{"model": "multi-label image tagger", "dataset": "flat shapes of many kinds, plain or patterned, on busy backdrops", "train_examples": 97500, "image_size": 32, "crop_scale_min": 1, "horizontal_flip": false, "translate": 0.06, "arch": "vit", "norm": "layernorm", "norm_position": "pre", "activation": "gelu", "mlp_ratio": 6, "head_dim": 48, "fused_qkv": false, "bias": "all", "qk_norm": true, "parallel_block": false, "inner_norm": false, "patch_size": [4, 4], "conv_stem": false, "layers": 10, "width": 160, "positions": "learned", "pooling": "mean", "num_labels": 35, "init": "trunc_normal_002", "residual_init": "zero_last", "optimizer": "adamw", "lr": 0.0022, "beta1": 0.95, "beta2": 0.999, "eps": 1e-08, "grad_clip": 0.5, "steps": 40000, "batch_size": 128, "epochs": 52.5, "lr_schedule": "cosine", "final_lr_fraction": 0.01, "warmup_steps": 1200, "weight_decay": 0.0}
Rows from block 7 of a small multi-label image tagger, named by matrix and row number. Rows with one number belong to one neuron. Each number is 500 + 40 x the weight over its row's rms, rounded and kept within 0 to 999. All counts start at 0. Numbers have three digits each. After the name is the row's rms in percent of the matrix's.
After each neuron's rows are labels from the 100 images, of 14976, where the neuron reaches its highest value: "strongest on" is what is common among them. Only what is clearly more common there than usual is listed. The data: flat shapes of many kinds, plain or patterned, on busy backdrops.
# fc1: MLP up (model.blocks.7.mlp.fc1.weight, 960x160), inputs 0-159
# fc2: MLP down (model.blocks.7.mlp.fc2.weight, 160x960, transposed), outputs 0-159

fc1.0 098:535554472521435466458468487525488563535416507561391466540457469505529463551532478477392480525511523395504484452548523436499493460535495504526565495474531531491526564515512545453493509480504499490464497549530503531560543521556509547452512481481490481498495485520381468504543519504458458542500512460562508619513507488434484541531545462489489538596446513493506505529432494514496441599551579473514527488501537460481496488433530508515472490469469498451549407502485482506498504505471458
fc2.0 104:516538462564508579473519539478511455504487497403569435496532511501532510441468486434558590509524514441565532520438568527579517523501579600454557500540510499517479476474509481508473497492474508520460459467473537504480472448537508570517512453522493530502485444541454464507467521535445428510554514483495440512486528444491430505569515485445525520547540514481453449502506466402408521502544474533481513506534473475518447559573526525542549470496450508437473424510554475470524521501546464
strongest on: blue shape; teal shape; white shape; count: five

fc1.675 107:543509499459454482514564482460469503445521535532440423556449444489503473500503500566455494445556437508513529423479500523479472483498511517503509598559503471508462531480494511396566464416490530490553476541503511508549535501543498456474557457514552484535509493505514507527471558540490535455460528528508510534531535605457498464473595444555516577454529463444467517438509494561543457475577526496512547472477507516454518564533566521472487520425479512497462416515564510413468500475515497
fc2.675 105:486599421505455441461462445548412545584519499489460500464573558525499515449519510487532533504406463570532519531441549531519448503545488528481487499504488476455519499551519516564518465524487495486487569496504490459506480482537504467467503583540426528482527497582478533482462504495502548542527519485420571463484506446605486512559509554448440474512498489495476474461490439506515502511449517505557543465452461505497426497499527562477456503525503403504428514424475565518500507492554538
strongest on: black shape; white shape; count: five; its colour: white

fc1.288 098:627532464457450498413450488505479511574496567572486538549422457519467431525510445527480459551565576512523504480481532428482528495519453528522486479415546520465438509468528483499498508505506499455458580492503468524456507439487449470488501565545493470479499543500471486467516537496556501464466472600530519534463557520521521505543508514524513501530506438531475556512498515500559491553590453496426494464461495533447530476492515503493473518549386498483461463567411511493512553525468491
fc2.288 093:475442423483517526474523519544556502502478530517480457483447491516478533496456552507555519496499521387496539525570527511548489532575491481467443451489561506486544481446545524521530468527497407477437527481502537496506509478420543452484445399459542485511528439488553551470514521507551528531576428520494496489505470558560458453461500520526479493574412494424523531464524444553449460542494500482489517530570478513486445508528465452547465519481436573461416496573539523486485538466526481
strongest on: triangle; count: one; largest shape: triangle

fc1.511 118:552570463511510467534512452501505444514524461520507461491521506476512478519498527521454503519537507467535546471449503511477515531476516458501532520544568574499418497475497427430495506422522552486578519522536532433560473553565557604495484487464467489464497507394449522489492530574478434492519589487558537569528486573461476470506571466519491550532472528514501492512425523448519461457543488536452522445459528448448435531509557561548458480553563472488501438537457486468529497452476500
fc2.511 155:534480485530561523538566452528547472517545467543585532487534470493499527485486511596427507521495515494469510458482476449462438567497464464528489521548534543559480476442455466440510457534549574497470537536632514477517498525426529558501470485529456520463538524454475572472490473532477435489494517479485527519538494517493538539466541508503478542469492509459448497466461533523471457379535483536454468482545550432425467579506444492486502445521496555542487479511448511464586500435444499
strongest on: outlined shape; heart; count: four

fc1.343 070:551529549518444529435485448465481549513492554515472502557447486529507519544492546467415500547559540413479545448487473465524520477508533501509569541472580552417526495475543425459517517432443495467496469500474463502534459542559442533410485507538503498406472530514400490539503524591521440448473572543489515517456540517520450497525491498522467540524497487486524541513466485576519437545550487489496482435478593471523453519476466513492475502512545521454536461502488574467496534460457471
fc2.343 060:456546620544529507509481408540504444479494468503489517499560514509488541451443502437469453542493474426480447508448498557560531537438538422536476504540453534466492455511535526548545520556510510473511463461407538505513574545539526501468521542507557463494476546482488455470431465514544472526463482520557480505503524496476515515486516519484438470545513522485492491538530579418517599515487567501481517406541472484523514424456471547505439522438537494450485524514497520426476566569510490
strongest on: black shape

fc1.508 087:541532449519515461428526423542528482528411511516467499491455555477483518520491525513488522551504511491491517509450420566499485574510523502475534539506570539502480515503467468466589510545503492467507569516444541453521487468523400531451481472527529461525518495488437555480450535511447502528455504510534542522481588530474519460512507445494500594627403551431537533533518550537534515478497503552518535435473518498542526476436489544486453513472444509421521508540429488539543473459447474
fc2.508 083:478500537466502522467425487556495542519494441486497509496473518597561461521419579504455588547506530505540455491480496545484518397433519502517584491463445485521468542505499389494492546507515490506431547469482441495505500500521537466432539456519424561490551479544495529538521511465495519510513491455498490531455502461523473419552421566530471445481478474515604517523512474476492500534447526526510493470498466500573522488506569482473495556478423499452584494522486481426510562520511551
strongest on: blue shape; bar; ellipse

fc1.643 090:553530458474489521467519453533510494527503526634476464524463542498525454471472463543462477441593568494581555504468452404516573549506514459503460457483510464434468520469540477519488545470453514481529521502547513528545464511483486482525480452503550542486592486465519499510536558543578496504520474598544508487487501483402440500515499499500466555432456522489483471437525497499493368492480490469468508426461512534547527491488500499470482525500504478493518473513527561449538603462470536
fc2.643 084:509526519493547509466471421409527515483549472468531503508486413423521521557465485464507511578389542472477485503486585514550505444509480485501500491514528528482561463490416446450502530536456418481483598517547435505508469466436488542453564538467489525507546527568516537512475499445549437492505493520522494549531515484529509523483447512460503506513463459580550492537505525553511477473528471550454469444499578442470499535512471459502415491521486569503541470460548428568486511492478565
strongest on: triangle

fc1.281 103:557559517478547439456553466510457469537471486522474516536496528485524409575539472501472532485515486468481555450516519418542459509518530504482564460515553465463535486483553477486510498507440575477474468513475399449505490436545470548394465461427464474498557468565434511599496542542476529479561523471511556543461488548514435552524545544454489548481496537560498463438541515602494464543519459497493494482515530516499468530432484500498532483478483442456445527520468510461550453495543484
fc2.281 093:524493542511483490491582488565470491533530471529482488457504569552446512506495446552537501488497479566544468504519431469458465584501504516461473576434456524579486513513416489495478500493554455544598510490541472537484492527490497451521474551434455432495492490448539468461555512468503517545505481498490538490591458476587515478543455485547504495523480493450534494501502512548605479497441444530540544529484539391503522511528510492497484455494543413547532515463434510473525511464478619
strongest on: outlined shape; yellow shape; orange shape; green shape

fc1.328 102:522511568572570484492465450531543543498533470550521474578537476583568448454461489503359506438482420501503582451456502507528499575507511543514569529585524482496511554515458504508529520521509567512506466491513500476548536547531529543478540504418539445456448524519507505465489468531540422495509511498462586478523488458527435508433496497506440506452531543482505456530456542502484544463559502497423520457507500486470476538455532572462483487485525433537526465526500454471519461453490533
fc2.328 092:485477483480447501582481524475525449571526484492492476469528481507497555496488535517529625481414621443512479498451554434533459507460504474480544423502449509523514424469526534491527458492460480465460514482554562461492568513492528482514555462593466545438491458552461507502468499453508481502600486429457437487486481533475510439552577493497474504479521503543471516448509443454487473506439549411526501533534483512519529529524516461486553547500500526492453493548557550560515498519523433
strongest on: outlined shape; gear; black shape; largest shape: gear

fc1.352 101:505525508473470516470502485514474495505564502546535449463494549552646471396514462562484552512500437502518578534439506581496522531464585516461507511516574502524540533516506415436554495471496419510522533450527524463533458548511478500509494544477587490489511506508495518475394450476580439464498484533523550470438544510491513479476459504490517503534503504494591495478484491500484430481485534531529506482462495472470484486479561536523479571548541493484467401550513436455509542493443514
fc2.352 095:465514552507446485447456522463452530479522502440548473511517526441566485531513474516512533518467518496512511503522453509506490567511508498424544554474517548469560513557447468542480583534515517492474450536566454508506468506502407492505496448470411503517493505512511536535547550542408427526518546459456492579485517452520512554535487547505539526454485522479568509506500589551534529527472552467504436529415528477524468496547519510419489401439511445550548470433455546490505489423458553
strongest on: outlined shape

fc1.150 100:475498401544570470536493504459515484513501507566494545575486478496462460489570504553495490446508527533473530448485505414485427451522510501458479519494607444459507543452505515507548520494593576506482450471537460491511552435537443471501491490443462442569467498518524438520564518513532523491478539543517605491495509505526427495481552515466464497466567532460436516503507498568597498478517492549510443490448552501531527544444518500482492524503421462492491526507443483431555428490527491
fc2.150 097:480504551505477471489544504487507524536559466502477410468513531437481527429462486477503488495446477452496453581508536528533511549484485600513494449487426545536546459564563512478515461486471467516552505525542573539519500520452476518593422522498515497499523494448453492426513478484503448624489481504501499524539459434494557535478452484519539522539463482570534489473474506492515459516474503490519557546475442439410488490494518525515515495515621471497555553431542510578488525468441564
strongest on: outlined shape

fc1.551 105:481506538528540523514497442468479551454506568528563536492506516480496479580568497507529530539451538472487606493476430483564503593497553545512461460455533500458494470509509476455518529502490530508493474520506535424536485485476368540342507468471457438519425466490425540482505586571459470530519501501537491502542446547445486508483504526453562488483480505391487508521433540550509521520552481503491487477499548451562495493473515480461526488454480461460526479500464484501493471492513537
fc2.551 108:506509508562568443550447513455441518505568474466484426508473500449473477461470437539471430524470505481489456555535509462507571447469434462518508509376503521541483507515480557503450478489478538558508510533500550534474573527505491490482466554476477476535557557503451481503486460483561538501602514546442458575514500471476503452504467543540579503424508474554559489573559549479535484487494477419435561535503518508435515457480504448514543497483526471573511577480521462473484474543507485
strongest on: blue shape; green shape; its colour: blue

fc1.145 109:551551591488478498510513499521428466484462488464451384526440413475511423553506503516464452577544513532520519514530531512452527447509471532526506511515509527533535530498493364515477591475497486488558483484462419532524446443551466544484488526470537553539480491455498519514494572587494507420467543454530525520459475482522515561562528458463500504553474498525486463536417448548546503517487496509484534498456547487465459439462468508499477483515516488490579461452554471548494541497447537
fc2.145 114:433458577476526480523507629421487503524502485512463398469494512467455550507544503497473511463443509570493541479480503432520535538503458541467599491446448554531499495530524523521526569477482524532458424476509542514460564558444476475521502446496503471566475503565472480405530516466522486452492477548487563547465441444520501543502487536518513475516473530522464497488460450509491537539500538435494486618458464454506505440484579499420539464495556493514540487485438510515528506506459480
strongest on: blue shape

fc1.230 108:561492506547490507490472474483473519468481480537489449572453549498477512576449505548452485438515449429490525495411466488496437478515496447531520529544573541432466567524522552509550531487478504502570528440479534526497515477527518499471536483478461459383450465497437517496528470493497510551519509518461529555542497532453524494502542451575385588503478508455489525565469473529549542558502528537503522503429539461497499480409521595541479515496503442485432452549494563533449491473515479
fc2.230 107:471480490448474551489483567428415536557506519446529535491573487504434463461462445413558521536476532453483464533506468543493454506507530479498552518387480496427489430513475527521482446542535476499457440471501517523514490529525456523451511540575468532476491495561467516566490467491477521511506520424488449499465489493477517472499491581585463485452581517525532515515507511488497504467501455441477562589568534521514585525476419502567497531503503500529512531555508508483587560424470498
strongest on: blue shape; count: five

fc1.120 104:564505514509470502521476491456497488517541485508486525579549486484488447490532428530475427505566521433501488472515494473518524484426481441451491477456509465447465450475505478520543548469426483473639558495484448481524441440499508493464530489449504533537546495445492497569533533490555535549560503606509489492496487502423409462483474523518432531489499452523543502498502491531476549577552473512400475504501497445537543526499560476525490547542554429491444503496507516562554493578439503
fc2.120 100:491472502537510490482504466562472546496448506514502427501510504531543526470451539537566512549446478494476506468535476531509488526543520563554485496476520525500573540498502552491480461608520407518432483503441550416504528475556467522506558491472541482486578449503507518477500518544493461569553524427491451456542522525459497460396506483473490496497432495420438480481491504531460507409525546512528565459575517556482422456528449488480481531422454495474525515522546461468526421448561527
strongest on: triangle

fc1.705 096:540497473466476586473509482494554517532544524534481455567444437454469513511516485509459490477490511467508511460544505500528493454469514434497526455512499508470490560429502455521537518352493437516560570498489455478465498445472437480487408515537526501445545492470525517526523536515501511515569553522520529458487526572503482471508481410538500508492518456526609539460480464531518461532521466493498519471515541507500540548465373490482456597549473526472510529555550494505604487503458562
fc2.705 092:513481458504485503489550445572527526524471489522470465463435533562540470474450517458494516431612542497526507503517485504519435463511553470481483503567567487448468449459532460487547575503431519469465547439541522536522464537509558511532476460443493487526477499446517481527465463515569537495525539533529471573430484486561399520441476436521475479609497580502504488508555465412505463512457464545511504469502464517521432539470526572547504523554476498453472464505534525467455561485511448
strongest on: triangle

fc1.382 108:532481526494401529364523485509402548497483548491539535537468515504594476486489426597473507559569486443479472535476523516520566493475505535496484514422467496507509562565540530525504468448445503492566549505437485541473476500457496479436497523443431483508538474520514463562445531502493501512492502498453472469460501542416504487515488441579476566512486394490479517544510495535505490533560524546477538499482456491566493485522528512501477507442517487501515481450483623514534473478492503
fc2.382 098:459523472503513451506484482439474585519532561485561473478455496473466490489480529433529492484455548471447551532458451529541456483493497446508511513497450494422521531481575562518504446501471440456487456464479509520499457467466442449433472532557532492487470554515572512477444475513556526464453489583482519412436564538569507568450456494527388530520617458500506526473494502542563514527488472548532533474501517497436531521496487526496400495483542500502428515542553529479512511539478537
strongest on: black shape; its colour: black